Weights of a small image classifier.
Training: adamw at rate 0.0012, 9800 steps, batches of 384, held-out accuracy 87%.
Data: trained on larger renderings of crowded toy scenes, 90422 training examples.
Rows from block 6 of a small image classifier, named by matrix and row number. Rows with one number belong to one neuron. Each number is 128 + 32 x the weight over its row's rms, rounded and kept within 0 to 255. All counts start at 0.
Before each neuron's rows are labels from the 100 images, of 14848, where the neuron reaches its highest value: "strongest on" is what is common among them. Only what is clearly more common there than usual is listed. The data: larger renderings of crowded toy scenes.
# fc1: MLP up (model.blocks.6.mlp.fc1.weight, 768x192), inputs 0-95
# fc2: MLP down (model.blocks.6.mlp.fc2.weight, 192x768, transposed), outputs 0-95

strongest on: umbrella; mug
fc1.370 [104 125 192 143  90  94 124 125 137 132  88 163 142 147 103 124 111 103  96 125  90 106 105 116 126 176 184 127 120 192 129 124 190  97  94 110 120 172 151 159  63  66 115 103 123 114 106 118 147 158 135 134 205  79 142 150 129 155 152  96 109 129 147 113 129 137 128 106 106 150 112 110 186 137  91  76 134  91 151 149  59  94  99 131 106  97 120 144 127 142 122 135 116 115 149  90]
fc2.370 [ 84  96 160 122 146 104 187  73 144 171 166 136 172 140 110 131 135 146 169  96 129 126 114  72  86  75 123 125 110  67 124  97 128 154  60 147 155 162 104  57 172 112 181 101 143 118 129 105 102 151 107 109  84  79 104  64 137  87 135 163  94 122  84 145 162 169  99 145  88 127 182 185  78 100  94  86 155  99 122 168 134 111 130  80 137 142 116 123 112 120 142 122 140 175 114 186]

strongest on: light from the left
fc1.467 [137 132 145 131 145 127 110 153 186 117 125  88 139 135 120 108 122 117 159 128  99 113 144 104 147  83  77 109   0 171 153  90  94 141  95 161 107 113 136 118 120 175 156 133 152 139 108 149 115 140  82 129 121 109 150 149 111 159 217 117 159 108 131 179 197 112 134 148 133 128 128 108 150  90 173 206 118 184 126  81 111 100  79 169 122 150 125 122 157 133  79 120 103 161 145 154]
fc2.467 [119 117  86 161 108  71 155 160 124 158  67 167 156 138 169 126 137 165 135 121 164 116 135 106 112 137 130  52 147  68  97 122 130 135 122 115 150 167 114 153  50 189 169 119 138 174 138  95 121  94 177 109 121 136 129 167 211  93 150 126 152 130  95 113 125 142 119 104 129 129 164 151  94  85  76  84 142 178  84 222 119 134 114 114 137 141 169 175 198 163 173 156 104  89 170 175]

strongest on: umbrella; largest object: umbrella; tree
fc1.1 [174 130 175 160 132 146  82 130 137 181  82 114 161 158 104 178 150 120 115 170 112 133 127 137 144 131 133 140 128 170 129 121  96 119 173  83 118 162  80 119  95 129 141 144 152 120 109  90 127 150  96 185 140 104 165 208 102 135 158 135 130 105 152 181 106 174  82 161 189 121  89  85  68  67 143 114 157  42  93 128 166  84 146 133 144 108 144 122 105 153  85 129  70  95 166 130]
fc2.1 [134  93  89 130 108  65 126 122 184 174  87  94 159 103 180  92 128 179 142 121  98 106 181 185 142 154 141 163 130  88 147 109 190 124  73 116 173 178  96 107 146  91  78  93 109  90 153 160 108 129 209 142 146  70  90 186 144 164 153 128  60  85 120 102 129 134  66 151 101 119 132 162 168 130 176 208 154 165 115 179 125  89 120  89 145 148 105 152 124 117 104 147 131 191 173 133]

strongest on: umbrella; largest object: umbrella
fc1.564 [171 116  71  89 118 144  68  77 107 169 135 128 152  92 100 148 118  79  87 147 104 122  94 145 116 148 204 168  82 116 119 106 133  98 164 160 137 101  87 147 109 148 133 135 197 125 165 165 137 118  79 132 131 109 182 140 117 124 185 134 130 133 145 125 157 146 139 170 154 149 122 112  99 108 146  62 105  80 101 121 124 135 130 132 139 119 209 126 114 121  84 121 152 141 170 146]
fc2.564 [156 104  98  71 151  91 120 117  58 156  93 172 149 105  72 161 175 109  67  91 139 136  87  97 126 162 118 127 147 192 139 144 157 117 121 111 180  90  84 100 132 101 145  45 129 189 181  99 157 133 141 188 177 166 126 157  91 126 121 144 118 147 105  97 141 101 135  90 142 159 164 140 149 103  71 185 127 174 161  97 125 164  98  86  93 147 116 122  80 139 154  81 158 143 115 121]

strongest on: light from the left
fc1.98 [105 182 170 174 218 153 155 133 157  97 122 122 150 127 123  64  71  66 174 134 135  92 126 161 115  89 133 110 155 167 176 122 120 124 106 116 116  81 131 153  91 153 171 182  87 147 119 127 106 135 131 143 183  96 177  89 149 118 145 170 129 144  95 168 119  92 147 136 195 102  93 142 145  74  94 142 151 115 124 150  99 116 136 109 110 126 175 172 119 124 161 121  96 113 174 169]
fc2.98 [ 85 158 114 138 117 146 121 178 135  66 130  92 120  79  37 152 136  98 144  85  94 174 164 110  90 134 166 110 106 127 151 139 184 128 142 153 163  94 159 135 135 142  83 103 145 202 129 133 146 179 132 104 142 148 159  72 148 164 131  82 137 129 105 103 176 173  99  72  99 120 159  97  93 107  98 162 110  87 164 172 101 165 144 150  93 166 129 123 127  54  98 180 214 145 121 158]

strongest on: umbrella
fc1.570 [168 202  81 171 127 120 148 144 117 162 104  79 134 101 102 161 169 124 120 125 121 195  69 112 113 143 135 152 147 144 122 139 171 102 154 135 119 167  93 158 118 149  90 135 149 130 111 134 205 114  53 134 135 112 185 133 147  81  72  96  71 173 140 108 135 104  87  79 153  97  78 155 115  79 138 173  92 113 182 106 136 126 117  97 143  60 155 159  97 198 159  99 177 148 113 116]
fc2.570 [ 97 171  88 123 159 154  82 115 115 137 118 135 147 134 131 101 158  94 109 143 111  99 158  94  93  90 184 138  50 160  92 118 197 129  98  95 182 120 138 122 157 122 148 115  71 114 135 143 158 139 125 129 103 202 141 124 183 100 141  46 111 145 128 121 155  84 126 178 106 130  88  69 169 170  85 130  85 186 103 155 126 132 143 137 140 123  72 149 165 150 118 118 153 112 154 106]

strongest on: snowman; largest object: snowman
fc1.234 [128 119 142 133  87  95 123 164 110 101 121 139 163 154  80  81 107 140 127 161  96 105 117 168 147  78 131 128 118  91 142 116 136 168 148 116 135  85 113 127 144 115 184 118 109 129 167  99 154 147 132 120 142  83 145 112 117 140 134 123 143 172 136 113  75 146 101 182 177 150 102 142 166 143 110  95  21  74  67 106 121 129 135 125 116 122 163  76 133 101 154 115 127  96 170 176]
fc2.234 [ 91 140 150 146 113 158 121 123 157 185 122 138 141  93 103 146 110 106  84 124 125 121 147 135 111  61 106 111 194  73 154 122 188 181 140  78  82 162 153 132  84 118 117  53 103 128 128 156 124  76 149 148 148 118 134 104 147 127 127  99 141 114 107  78  91 131 132 125 143 108 128  72 155 186  66 121  86 169 102  78 158 165  83 120  99 136 136 128 178 118  46 124 141 169 121 164]

strongest on: snowman; barrel
fc1.349 [124 118  67 132 100 126 172 147 115 119 202 162 153 148  96 133 137 129 132 163 134  86 145  86 151  96 116 125 110  97 119  84 145 173 201 193  86  84  91 191 114 168 111  46  26 109 114 155 133 158 163 144 161 107 146 103 158 107 114 178  99 156  77 156 118 138  82 169 152  57 114 161 157 122  95 141  77 137  76 169 128 160 106 134 154  76 111 131 195 152 105 139 155 165 134 114]
fc2.349 [124 112 145  85 223 158 140 127 141 149 134  96 148 111 167 187 107 145  80 158  86 122  56  90 130 123 159  91  77 120 125 178  63 139 135 103 113 116  61 104  84 155 129  97 153 153 143 110 171 124  62 148 147 147 130 137 141 165 123  94 134 172 115 135  96 184 110 121 150 108 143 152  78 146  82 113 117 132 100 138 200 142  80 133 122 127  67  78 124  82 171 141 154 153 164 135]

strongest on: snowman
fc1.462 [147 137 109 166 118  68 120 142  67 135 113 112 151  64  78 131 119 141 132 130 127 121  80 138 174 100 138  50 102  98 139 128  81 112 149 160 127 114  36 121 156 117 150  85  85 149 193 118 165  95 106 183 124  77 150 166 218 119 134 119  89 162 142 156 144 120 159 127 144 135  93 152 146 162  90 178  26  75  86 107 116 136 111 139 177  75 146 177  96 110 149 124 123  92 141 166]
fc2.462 [ 77 130 110 157 119 113  80 104  73 137 177 125 108 153  57 113 153 109 160 141  45 117 125 123 143  56 139 164 175 101 114 106 136 163 211 133 152 131 107 116 148 112 131 133 105 111  79 173 135 196 164 121 177 130  89 100 136 153 169  66 158 176 128 141  94 135 108 160 115  91 103 100 131 142 131  74  62 168 165  60 144 159 104 109 127 166 102 181  92 118 158  97 125 140 128 118]

strongest on: umbrella
fc1.0 [128 126 181 161 137 181  96  87 168 132 100  73 120  97 127 141 125 100 137 101 130 151 136 113 127  82  58 173  56 182  88 174  78 151 144 180 115 156  71 183 153 146 144  95 148  88 143 106 106 140 116 123 116 110 150 202 140 103 131  95 103  75 111 129 137  85 167 138 169 113 133  67 176 128 151 138 132 125 102 153 138  77 124 133 154  71 127  96  73 160 149  97 124 170 124 151]
fc2.0 [146 160 155  79 156  78 161 165  52 131 143  73 145 114 129 123 156 130  88  81 131 141  93  95 150 132 151 105 156 110 160 102 135 129 115  86 157 189 144 187 137 113 111 155 196 145  94  94 113 122  91 127 151  58 123 114 136  64 165 155  37 139 124 116  59 156 122  80  75 147 149 164 109 150 150 148 109  92 172 135  69 133 107 131 107 109 151  95 205 125 129  92 167 138 133 136]

strongest on: light from the left
fc1.179 [115 121 124 104 127 127 121 116  83 132  66 135 136 126 144 109 126 131 186 149 101 127 110 154 108  96 128  62  86 133 123  99 162 143 189 118 136 152  97  91 118 163  99 122 100 159 109  84  82  91 149 141 180  79 194 163 154  96 154 145 127 107 162 161 152 112 110 141 155 116 117 108 136 155 136 154  94 159  76 144 138  85 166 142 116 118  94  95 120 140 178  79  69  64 143 110]
fc2.179 [118 100 133 145 161 191 127 144  69 122 131 167 132 150  76 166 155 164 177  79  87  72 194 130 117 143  98 151 138 152 144 135 110  61 109 171 189 143 141 226 108  87 101 168 182 152 190 137 126 187  95 102 135  86 150  70 129 169 166 151 149 182 175 116  84 115  67 106 127 156  92 161 171 128 155 175  86 158 143  79 147 127 108 165 160 101 108 155 143 142 160 144 133 100 157  87]

strongest on: umbrella
fc1.651 [142 178 141  89 128 158 118  95 111  88 127  68 157 135 141  97 168  94 155  64 192 139 151 102  91 119 128 107 139 134  78 141 154  95 149 171 141 151 129 121 170 137 163 122 101 106 111 203 182  88 166 171  78 199 165 120 110  86  58 152 137 140 162 199 123 124 179 111 205 146  94 113 119 131 114 146 142 172 120  88 174 148 184  97 145 114 106  92 152 150 150 119 149 125 110 103]
fc2.651 [124 147 122 181 103 104 157 126 151 115  91 137 163 155 214 126 123 124 122 255 119 173 149 129 139 166 148 144 148 100 160 163 139  99  71  98 155  24 138 121 154 139  89 125 114 113  92 123 117  92  88  86 130 134 136 149 122 126 140  99 120 141 126 124 132 185  76 134 104 137 104  93 100 132 122 103 159 130 124 139 150  94 101 121 140 172  83 137 168 185 136 181 124 137 107 140]

strongest on: snowman; dumbbell
fc1.629 [169 140 142 111  97 141 151 122 163  83  75 157 176  89 126 109 145 145 191  76 105 150 128  93  91 148 134 157 139 141  76 122 116  93 103 141 136 108 126  87 109 104  57 135 119 128 164 116 163 161  88  79 177 107 157 126 160 134 143 126 146 119 137 178 104 107 114  69 137  69 121  76 162  95  75 122 161  81  56 112 190 153 156 145 169 137  90 197  96 145 219 142 165 147 134 133]
fc2.629 [103 134 117 170 150 121 121 130 118 105 129 103 182 117 154 175 130 161 110  92 227 131 112 188 150 111 117  92 106 129 171 135  83  93 161 141 102 117 135 164  98 157 126  86 110 112 109 125 112 125 119 164 116 109 105 127 127 181 113 139 127 142  91 202 116 184 173 202 176 128  77 147  92 161  98 187 105 188  97 136 103 178 121  99 107 143 136  95 116  57 150 107 154  97 144 169]

strongest on: snowman; largest object: snowman
fc1.724 [135 112 158 131 124 167 127  76  83 162 160  90 120 101 145 104  52 144 119 102 162  76  69  44 151  74 118  84 117 133 142 103  96 160 136 127 101 133  53 158 127 149 118  97 138 125 155 137 139 153 108 182 105 115 152 163 143 146 113 126  78 139 149 176 139 159 165 132 154 122 151 159 121  92 159 152 121 109 123 103  97 163 174  70 123  80  95 130  92 131 167 148 115  84 177 140]
fc2.724 [ 92  70 143 137 112 156 150 184 156 115  91 136 177  34  97 195 115 175 107 137 165 136  91 171 125 141 109  92 130 109 171 147 121 120 149 107 109  90 107 174 152 103 137  94 127 158 144  83 125 134 109 143 187 117 151 121 108 162 148  59 162  95 131 173  56 168 167 173 100  97 123 142  55 149  73 167 150 123 143 112 109 113  77 119 129 156 169 106 160 137  99 158 100 156 101 100]

strongest on: umbrella; largest object: umbrella
fc1.535 [129 111 123 145 109 180 106 158 132 114  93 169 162 156  92 160 156  99 167 147 117 121 156  47 102 108 151  66  90 180 133 148 135 136 150 134  84 154  94  56 118 143 101 100 127 147 142 123 144  96 139 139 128 196 151 137 121 121 162  92  95 171 130 165 179 113 135 107 112  85 115 151  80 136 157 178 141 108 122 111 116 151  91 140 138 115 167 166  72 133 112 149 163  87 177 161]
fc2.535 [ 98 135 138 164 108  36 126  81  92 136 149 118 132 146 110 163 146 152 130 130 123 110 153  92 113  93  93 137  87 163 157  97 109 156  98 124 109  99 126 141 108 158 115  92  98 158 164 142 106 115  64 128 149 134 111 106 121 115 162 144 124  49  75 145  90 120 169 102 161 132 142 189 166 185 130  85 197 137 150  79 160 120 140  92 139 126  96 159 120 163  96  85  86 121 132  89]